A small image FSQ autoencoder, trained from scratch.
Model: 64-pixel images, encoder arch convmixer, encoder norm batchnorm, encoder activation mish, encoder patch size 8, encoder depths [8], encoder widths [384], decoder norm batchnorm, decoder widths [32, 64, 128, 128].
Rows from block 4 of the decoder of a small image FSQ autoencoder, named by matrix and row number. Each number is 500 + 50 x the weight over its row's rms, rounded and kept within 0 to 999. All counts start at 0. Numbers have three digits each.
After each channel's rows are labels from the 100 images, of 14976, where the channel reaches its highest value: "responds to" is what is common among them; "colour at peak" is the nearest of a few named colours to the mean colour under the peak. Only what is clearly more common there than usual is listed. The data: dead-leaves pictures: piles of overlapping shapes. In brackets: how many of the 100, against the usual share in percent.
# conv: 3x3 conv (decoder.decb.0.2.conv.weight, 128x128x3x3, each kernel summed), inputs 0-127

conv.103:524407540488414466517433545487472466526510596512413587474487497407532535489452500488576535500572503409519509458488503503588494513525494465377480454432539490483509513445507621497511505534540465409476481471468437522530382553488484405446447548514457576506453439441499448485503531521602482498467470451463456475378595451504496595508504633525533498432455498512506434429426475543465527514470
responds to: cool (77 vs 14.4)
colour at peak: blue (73 vs 6.7)

conv.35:564474457552492538552538527518542467466518539461580481440506508534521561538398338472418509517454460538500521502437558529489504532393510527459495430543530517522457445467511577522441508511563504418519532425529467535397571548520559535574516484433507500488499533556459392511569498539479448517447450558460430604639395447557491525575518580519491518507490444416455550553478517474464476459485
responds to: vivid (78 vs 14.3); large pieces (66 vs 33.4)
colour at peak: blue (86 vs 6.7)

conv.29:514522456432520445599545449517526500499496356444469530511506524485519551495438430528382509438469457539469529497511541497506500505493516462522465497505454497565506533478546465447548462502401513458537497548485529501491534527484551614507479544596462499522490605495554523494489435472356500590499488513455324399356416524535513447451550516473445513468552495531484563528606517525548506471469
responds to: dark (99 vs 13.7); shaded (76 vs 50.3)
colour at peak: black (98 vs 11.8)

conv.57:431461217507603504556440473486483503546500615514472489497466478465534497469482436546501531488498518441463479471478508528496496467473511580496485549513493538558531454513502522609451561507515554496598504528521454513453524555595503532479555521453445492500511438520576467495462573488589460541475470475490587472459542506536473464485476438559523537449467511443598570463510481440577492546586
responds to: textured (70 vs 40); earthy (48 vs 14.4)
colour at peak: black (73 vs 11.8)

conv.111:517558553526469496548444499546598553462450443505493493445554494487457498435563504538535612478533506543531573442560514484418507476537402407476424501384496496545526537557525556523451478454490507490598434449510488505480531464535475511583487434460459530472506427500475592419391515531513470451449453495538473511576501503506621624551541461586528568549461443489534520463527552432627476491502
responds to: vivid (99 vs 14.3)
colour at peak: green (43 vs 6.7); yellow (36 vs 1.1)

conv.58:438502494503573519546647431503549453527496359508567508498483476513459491522461598486540463492470515503530463519513517544525468552528449465571615524453509531572495343495512445615554480471516471529492602529493480507471504478444516472483516534493538535484506361511522448532522530468551520500540489505445504502383518528456530458468498477486382517506454632455412534485497560490472632508479
responds to: grey (100 vs 14.4)
colour at peak: grey (48 vs 19.3); pink (27 vs 8.6)

conv.90:495478521422572458481539538507607519422487517497576490563535607487493613484438477522533539530471477479524544508511512525515454499503422494440495541572501543499496536574537535631468552445503536481576460486622499499489522498511639458429507558524424493532458414505466463362506532437513478463470492601499444473418505515535536572544508525485472552526468512517546632440591544434484519568481
responds to: pastel (57 vs 14.5)
colour at peak: white (67 vs 3.8)

conv.50:598507343511552534533541519494447563545576618564653562525569517477575462505506494581411515530479484568381493519455419485506449475385505538525552573498502472493496442458481471533534510541495526495531537495506522458531525526519487534475437451544547486525534395499487503487538526573490454398512545458418536474437547600581530505554513471480452495470485519490490638443501487488514505491543
responds to: grey (79 vs 14.4)
colour at peak: white (47 vs 3.8); pink (31 vs 8.6)

conv.125:528540538450467482466617457489518546446559382575553472408505458513423568498570456559575458512457500493587487485492456566497474495469496497504578504480525434443498495513465443552522465505487494482381470550564476515535456427456473483492544589616540463473475471479507531459489517506511529470478484515540492494421505575438542594514518493516466490471451540543431730514432472531531603470499
responds to: shaded (87 vs 50.3); vivid (34 vs 14.3)
colour at peak: yellow (45 vs 1.1)

conv.26:509487435513445529530536504559492575524401546475455469480482502402447513525428504526412472480535490475510572430533518425524500417474471366457559441373533494516529561388509529542479497516563488463618487537519526572542534483481500579548488490457518571523535489520571497492458496631522489522472419441562403536519496443467494516531496512499427501503553506610563477427355547505539471481477
responds to: shaded (80 vs 50.3); dark (31 vs 13.7)
colour at peak: pink (31 vs 8.6)

conv.1:486550522501501548463465549518565459470399372519544598506436477566534601468591537462547526509439536475534481437588498502545465486491506479524527511561444551571550554540462494512486448509485491481508498450514472498429440518558478524565534477433484505483467574567392550467432585496443614520533469463556509548649505415535497406463463594558486478546505569496416458442515443473473434541493
responds to: pastel (45 vs 14.5); grey (32 vs 14.4)
colour at peak: white (70 vs 3.8)

conv.64:494511479549432548535460514495481508533483576437527417486496501485585502501493537446542459513481473515488502452475563453465459444492469430540498477524453534578450293483549481451497496500545540517545455498499475495449513593495608513521513626545429518503501444413546437515468462519505489513559525467410545484577496548568549497580515519421533543443445400485431435446526508446605445415603
responds to: grey (78 vs 14.4)
colour at peak: white (94 vs 3.8)

conv.34:478511573522463450633502545485497515493483503480463528501464487515504461481366498468573527532513544512540555521502508520578506492502493476476548473527523522437455509496505501510689505529271478453595525510513493463515513496514454570480540502517470501475512493438509500524546485569483524547506451505555483425315462446646493434482519580499478461478509456563456516485486441529485508520447
responds to: pastel (92 vs 14.5)
colour at peak: pink (50 vs 8.6); white (46 vs 3.8)

conv.41:494521346519420564507550494509441580468436544507462434512463478396579512430418592506469505558520492460514418537503459501518522433491478390486487540430491498581519546544455473594532592442458505527489460531532488524512460487490508420456380472540511575501503433523522522498608552625546526465524538446497572485447487523502533517428544465455491515577494434553602484506403486488555472485498
responds to: grey (59 vs 14.4)
colour at peak: grey (44 vs 19.3)

conv.97:568519480430413526504463498477539437586571433424476451396429519462516413454510475503560485562543535479500474617436522547465439425503632483463520468515509510506540565482522561470462465529529499562648454493455516404524493550476453524536496466529551500477505549493521442545438444535517474496450480560545479421481492492562467545513544553526400418607474539535495411515475563525451385458496
responds to: large pieces (65 vs 33.4); grey (52 vs 14.4)
colour at peak: white (60 vs 3.8)

conv.74:524508487446576534528509462490594534453566462476538316560522506479543576464400520559490438522463534535491509523516451462521448425531491491533497508484517433490488552539490532496425573513482529489468479378481571443472510503526578525621439396449462533507480549501658538437555530467490548528499459454551504451375508544511582505498497538532474492588495456510483585471489457523488551427567
responds to: large pieces (61 vs 33.4); warm (40 vs 14.2); grey (39 vs 14.4)
colour at peak: yellow (50 vs 1.1); white (45 vs 3.8)

conv.92:509518418523597482514538470530514407488499371583524528502491506548538475516596551469439437546428511520528466594494528496494479532481420522593583551569502509490546408498500497621474395518527477509555511516547478482443500449414476451512560511509496533494527501494505552525410553358566485470481473544415499519622452502512381479415479400442505493427482506482448540517477561485451529505487
responds to: grey (65 vs 14.4)
colour at peak: white (32 vs 3.8)

conv.94:570537564528599504445480507484466428419448534434467465514401534473438470524516581507616496500502502569430512524543570569465510499475510444486522444540469481555501602485517500456466600504552469465566532394483518554453470531456593447521479493413550497508381557582459466442496494462510525458494535571572475517461548475542494593604480413442466457531496496452476473430575507499580534497398
responds to: vivid (40 vs 14.3); pastel (34 vs 14.5)
colour at peak: white (49 vs 3.8)

conv.55:507506434419483446429497526530519478381520560518426509459494488443463486430514529495418517512524558446480515454545437492505479493513560564433422544376539480475529498542420570512528527538522439462474537495518454548566500504504499436524482423450487530505513549653545492544590477476509500497435518478550493454539465481495474472487498513508500595522505629454597477629484512560314526475448
responds to: vivid (95 vs 14.3)
colour at peak: cyan (38 vs 4.1); green (27 vs 6.7)

conv.96:454429541514530526501445502537593513479446496467385492475476517509501472512432540529485515555531585521617461550485522463507482496441578571473591577488492491503533499521464600502501544536485421444410473468498560529457491561469483466369572531520506513516440362516496518374506437441474572474511492449398444538558439456409557514469444460527531430488540494522593432453478501492527559593498
responds to: grey (63 vs 14.4)
colour at peak: white (77 vs 3.8)

conv.68:531525484454565569535506470442420416524468431550491413483488494503492484628454467401624516498451515467576506419490472466534487572520553519481538440496428501489487487455488536525532483463487478489644573512460461510515473533480414421483534512471478518491533644472492482524477493517588476497522511487522469562537450468563509604546537540446482572386530498519373498424540432407504449487439
responds to: vivid (87 vs 14.3)
colour at peak: red (61 vs 3.4); purple (33 vs 2.9)

conv.9:547470469518514453480494541480502518511525427478466542458434504469494527547546524517567510599431533473595476421381556521424548524533545516452480446498476537550480577463510511560420521540493480504613488537514474548412468483513406500567549593520555543537499487490533391464541518491632538511544605577581478529455511508484524506499527483483484465373432498428613563532571421442437535491476
responds to: large pieces (68 vs 33.4); pastel (58 vs 14.5); grey (39 vs 14.4)
colour at peak: white (94 vs 3.8)

conv.113:523512549495445456532527479529492472537476436590548481503518479480474503483523635446495521480479482516558570502486489518508506487537435427546494486485513499547427484534536446591724521475405462549494451524511474528527514500528531513553303520543508570499490472487494469500510509516578490425485469443475440472321519498430508471539529505570592519530462397534471516496540543492488499505436
responds to: grey (100 vs 14.4)
colour at peak: white (50 vs 3.8)

conv.25:478491241493484516642439513503504545445535481449509450537514453465502449505444531489484507493506483481459527462449512499405435448484476528498519470538498495487539520525591541569452419480515501513629515483541663468459501529546473471454505514468465497481480494471536508506578514571476486521478492533495599533421515473494480553542482504563496432509560464494551424586521469509612422464487
responds to: grey (56 vs 14.4)
colour at peak: grey (55 vs 19.3)

conv.86:539521569516518434499612549592625561516422399482530475511516379513518479502493415544483489520575426493545514546546427518599446504437414497484562493461491538509466438541492478560564504546484558512605544502366494480497463518461491482467482525527489468609527536517497546501422527473425514466488478573504510538377484614571462458520572545452470493529456499574536474539552489479523563495462
responds to: pastel (81 vs 14.5)
colour at peak: white (54 vs 3.8); pink (42 vs 8.6)

conv.115:508519388484602543489566560553519492385451533465445513529490470518561461477514473556421581503470500472423497607525547542527514481427533494512575531555509478466574556498493419509525458531487465520559469516489556503538593494536494539472406437583569543475507488568531533453535540517593455550490446474536649518372537502542520435457520456491442511442492500529534580462555522563396409518523
responds to: shaded (77 vs 50.3); dark (76 vs 13.7)
colour at peak: black (100 vs 11.8)

conv.11:459417373509518536541489408497457570604395546524475397428423478496517492533468464576523498510662548454514513525472502562520475526500537514464615458521513452436477494506518581505514438512512546451493518488466568493439522573443523572432514470518502452527461509466570474527456456460539491450438553461461460514548508509418483488522540448538465559482516500476478472316487583464553573446512
responds to: textured (65 vs 40); dark (64 vs 13.7); grey (34 vs 14.4)
colour at peak: black (98 vs 11.8)

conv.19:559477544509518473537524532464551540433513539548487569417456522555537541467476531500410416530498442424400575540464500442500552568529504455544596557437493533584622538589487490446554510524472559417389497592550469537541509488503478583527482521510465556628509503506392555536554533535507594447432502414492524528512553552492514483521494396566486421520516508505500571529511505501537499531574
responds to: grey (41 vs 14.4)
colour at peak: white (64 vs 3.8)

conv.102:500566484477472549628438554476484467482506428553527476558431475513521490505584543383493444444546467509436596434532511546426504486542522503475548478553433509581462462590496485546531589465486417517495578509493442468465468467525543499576498443445502498489489557445447535477556466540505504506471499503627336586576389519509507547539508448549441460488482499442412422554443477497464543500459
responds to: vivid (63 vs 14.3); warm (36 vs 14.2)
colour at peak: red (67 vs 3.4)

conv.99:500496507497536595547448471483487386538536456471573423522563473510597389499505460481486537512539501569562479544500508499433463496515441530595519517579522549442512444435523495601436434550551471480655519503543564536428549527513463442531536587447490514479478504454612549525504547517508499495515500507402489481628448538505467405518511483409441513418465574500526412556562529471500517520476
responds to: shaded (83 vs 50.3); large pieces (64 vs 33.4); grey (32 vs 14.4)
colour at peak: white (54 vs 3.8); cyan (29 vs 4.1)

conv.38:449522439527387521544472452483486533482639587558597410524561483445411422450474495472520520575569578440454546506509476541539468477470558533460458452476505444510479510488423489543451438561442583476527560551524514463574548574432510441536520431547507583491410542473524588423527507548491514536532475531510466460470479471506531525489486508498445509416550477468480400436375576525451446555508
responds to: large pieces (65 vs 33.4); pastel (39 vs 14.5)
colour at peak: white (68 vs 3.8)

conv.69:507494592494430485474456535532502397481546548456440496471520500528527431482487501387534491490449520569547510544500441481486383406495481615467464556560509508538601413497503490430486537520510463538485500465530448402519520433488458408419483578490511420463537536493515558529515532476462536543528486571586528413531504480489440533440503531479510514513512502425504535643464461498332594543471
responds to: vivid (96 vs 14.3); large pieces (60 vs 33.4)
colour at peak: green (33 vs 6.7)

conv.91:452500560542462516479472485486453433495496536454589564471447526494540527450514487546616453570519519471522457525469524558481451511496429580549631541553468488624556435441459534428580488504541570489519507515490674499531618545500604566471398582542536429543468426509452537495502518475437536522474480510504568521546483492496495540501484433530496456530481431434420562571574512480502511516500
responds to: pastel (49 vs 14.5)
colour at peak: white (72 vs 3.8)

conv.24:526603526467584480460542483525482446460546373517486525561540503596486546498566507426540498508525504495525474696472460536497473512480533561554439512555528493508500419542485462583414598407522514517506533473496470485511489429519533449549459552530563492484453542505460542520573593503412538462520479486508541515427494526522481490539504448485432489496477487502311536528414401531482565476478
responds to: shaded (77 vs 50.3); grey (66 vs 14.4)
colour at peak: black (99 vs 11.8)

conv.56:475531387481455563577502643521513528507510550515494378441448501494404472525454563521483540552439548471550589422518442452419528530505573530434489505444488535552469545490472557483466562598503486498567480483520493459393481513443517463528556478501412449512525480438538469626492503588621465481484478415494478509514480568567497447511496515462473464524438487481593439410451528447561525510520
responds to: shaded (93 vs 50.3); pastel (92 vs 14.5)
colour at peak: pink (50 vs 8.6); white (47 vs 3.8)

conv.12:434489463563488559616506466511522476493483555429601422542514533629427466479437514500528504505504536545501510387444470468479423448497385558515523519493500463562581395454525444577465499506518542481528582579475493452489494459443542452461551685518493515464507387475518504489467487541466480526476474494496517468519481467531459557535493466406495571492537443500454469595600510478557564466493
responds to: grey (71 vs 14.4)
colour at peak: black (56 vs 11.8)

conv.54:496556369514514459483524446509524583527540488493491474551399504510462499479543509501551418456434446571473557491451540595509454504498497484481476526495527552439567486478497463485604485560449437537364520497485456449467464449530465529564482486501505494455499422427504447515559499579434521467455530430408478433352501586440556456559539476566504575479390495466387456501504457547435537517554
responds to: grey (100 vs 14.4)
colour at peak: grey (58 vs 19.3)

conv.53:528465532509415468466498506504473494683513482507521533498535481529508416512589556512561465458470559530495455421510418515552484436548524530496490543507488542485370437453466525506459474521494480435562516545605497505522456548406555526530482621508530533549606483566428597583469410488511484464518461573577473535580519493508520485449467517518500503404534525590476422528417425453500517451456
responds to: pastel (56 vs 14.5); grey (44 vs 14.4)
colour at peak: white (99 vs 3.8)

conv.118:452508417454556477628540416448518496501603466564525441583542485489458461451455505430557485528502529492540566563498498492520444499465586582522412474570518504572506384528568483523548523466472573491465475494465481417498490577487464469567476359504493433480507511531454545519553427495461501535507570543518500494539530441496426515547510488510381477503514622482496550430384457486601463514525
responds to: vivid (94 vs 14.3)
colour at peak: blue (61 vs 6.7); cyan (37 vs 4.1)

conv.100:511422441540458468591482508530481535478488684517464448554439515522465443538562476447582441567441512534616522452480510542452534468420438480402455524482492470341505589487517528509527562559492483481564454491469498498422525465484448524429447506481464496493399562489517458454586515507575505471454575450579436466514541500562481535552494517514539494477499472449492479503502503509497479623398
responds to: pastel (70 vs 14.5)
colour at peak: white (58 vs 3.8); cyan (34 vs 4.1)

conv.27:464452509424489505552514456518525455392540528508484473553579523512499541502505391552475573473546525466491480538488443454525389602485586579544474559531477460448528476534372528476471418547526519529515464523484521517534450410466492433414443445552529552495516443445488469430561442580479514506592511494545540476442506510582454485536513473563503493451495467523584496486468461532319409589503
responds to: warm (41 vs 14.2); dark (39 vs 13.7)
colour at peak: red (44 vs 3.4)

conv.17:525421478494453483510491482465481432606484425499448491585578521546564562445462515477611504541535492568601470593451566534501470489485500556510429527523438529548532345490535503550487526439417560567554550466463495509518512453476481479466520427606498452533487498364480463535557464538530472504481535553374517460514458482518556468493494441540494590469524550498455422532430431506561465557435
responds to: vivid (99 vs 14.3)
colour at peak: blue (58 vs 6.7); cyan (38 vs 4.1)

conv.114:481443469496495555587554500542476518497389541460579486546459482452565505451441527483440477596586601528491504551376455509479491524480508521507562479578495452501483379507531466459494573461505577516422544517487425508481473505449509582438469577517504621478505524375489471516416418453529477474479516457513467601539522556527482490539491496494491527589642550539526493444495541505557456423551
responds to: grey (54 vs 14.4)
colour at peak: white (62 vs 3.8)

conv.84:482501472461523534069532518457507493509485579526493559497488499505489540488446609498480467505504517443569497484485499508530507507510515534480448505495507488498502512478464510436475591491488503505509551511510509495499538513510473513459520534491492504499520454473506481489451541554534505513506473523509565502463532509447526528520535566471552507558506552593514481519486487438494491552466
responds to: warm (92 vs 14.2)
colour at peak: red (100 vs 3.4)

conv.10:476535498503468490510423486616483522513434500546539513525494454462465499425512525463516536446519534518480447529518625464418497477524531517593391480553451537597486538462482508527496514499522492451592523551510470471516529289427514363540498545486433504522507510592415501490567553483551578461543476553442558455511535517567550554494517512566496585402532498478527580511547461435531530519552
responds to: pastel (65 vs 14.5); grey (35 vs 14.4)
colour at peak: white (91 vs 3.8)

conv.81:462499486507534505425551444487497419610465614510493481489492517417538467441471518549487482476538508469508479671466491464489322524508405449492502508545531529525510536536528486521553513561473527454448464483478445423496511507493555559478478355454486503529536485527546528473504512488500491498462521490478559497530504498457430451492484557491653447602502451487510478437435586509356520593489
responds to: dark (63 vs 13.7)
colour at peak: black (73 vs 11.8)

conv.88:493517306522571481517434525509524582477554642565485487592582517477442489543497519549491503444529492452507465459613440554495461449476450604535498494506519469464522479449492580527490531505486505481390490451458481443439538481538498606499533456520480459509516442531510558444512552537527458459555558520491561465505563459492527491511509373501504502467487479409583592510399431468567487499560
responds to: cool (43 vs 14.4)
colour at peak: black (54 vs 11.8)

conv.7:507524637488462478391453479454510596494499486423469521510468503477484536521570462458474542466485484514519430473523448491535460405534503459566439488533511548561505553470463487411565497467517479442393464492495629502424648486560482580565480537488503492478440624514649540534535542516392481507492544501577510513528490506553487458512469541546503465484513587521526429539510432503610507491525
responds to: pastel (38 vs 14.5)
colour at peak: white (70 vs 3.8)

conv.101:510505388516505523543515478470493559614513486454456479561532516465446463493440499478515509518606529492504520457400714435518437421498482559396565489470470491529612473475535503543452500491542497532586514523517562561538525555455553511437524526467462471501530466469586444447449428510512545578482457500464481499464533426523456517537469455570485566625473472495594461480485482479552532404519
responds to: grey (64 vs 14.4)
colour at peak: grey (50 vs 19.3)

conv.28:443555506475474607460453500536507463513568308543474530509432454474402549508511533473521506520441517491498462525539559435468507421486547490472505495506503596535475435528497620504496567443510508540578453449514535507506457580573500479559490358439474443504532600568518505523392524556475526582528496496594500490577413491514485458482473439395495454478539522509478426548499574457490500459503
responds to: vivid (88 vs 14.3)
colour at peak: orange (46 vs 2.9); yellow (27 vs 1.1)

conv.116:474406450502554523536505573487532484507489671514449526486590543478547635526487486587524587498560467470496553488418454453559562469547445491436438534475497476398538481508466482467512572462508527498352503493487452473511515457509492510450511462511484496494426503380489518467463429570529472512418588535595522444537535490495546385529526504473495567457540509406543464486478534509471442415478
responds to: vivid (44 vs 14.3); dark (43 vs 13.7)
colour at peak: black (45 vs 11.8); blue (31 vs 6.7)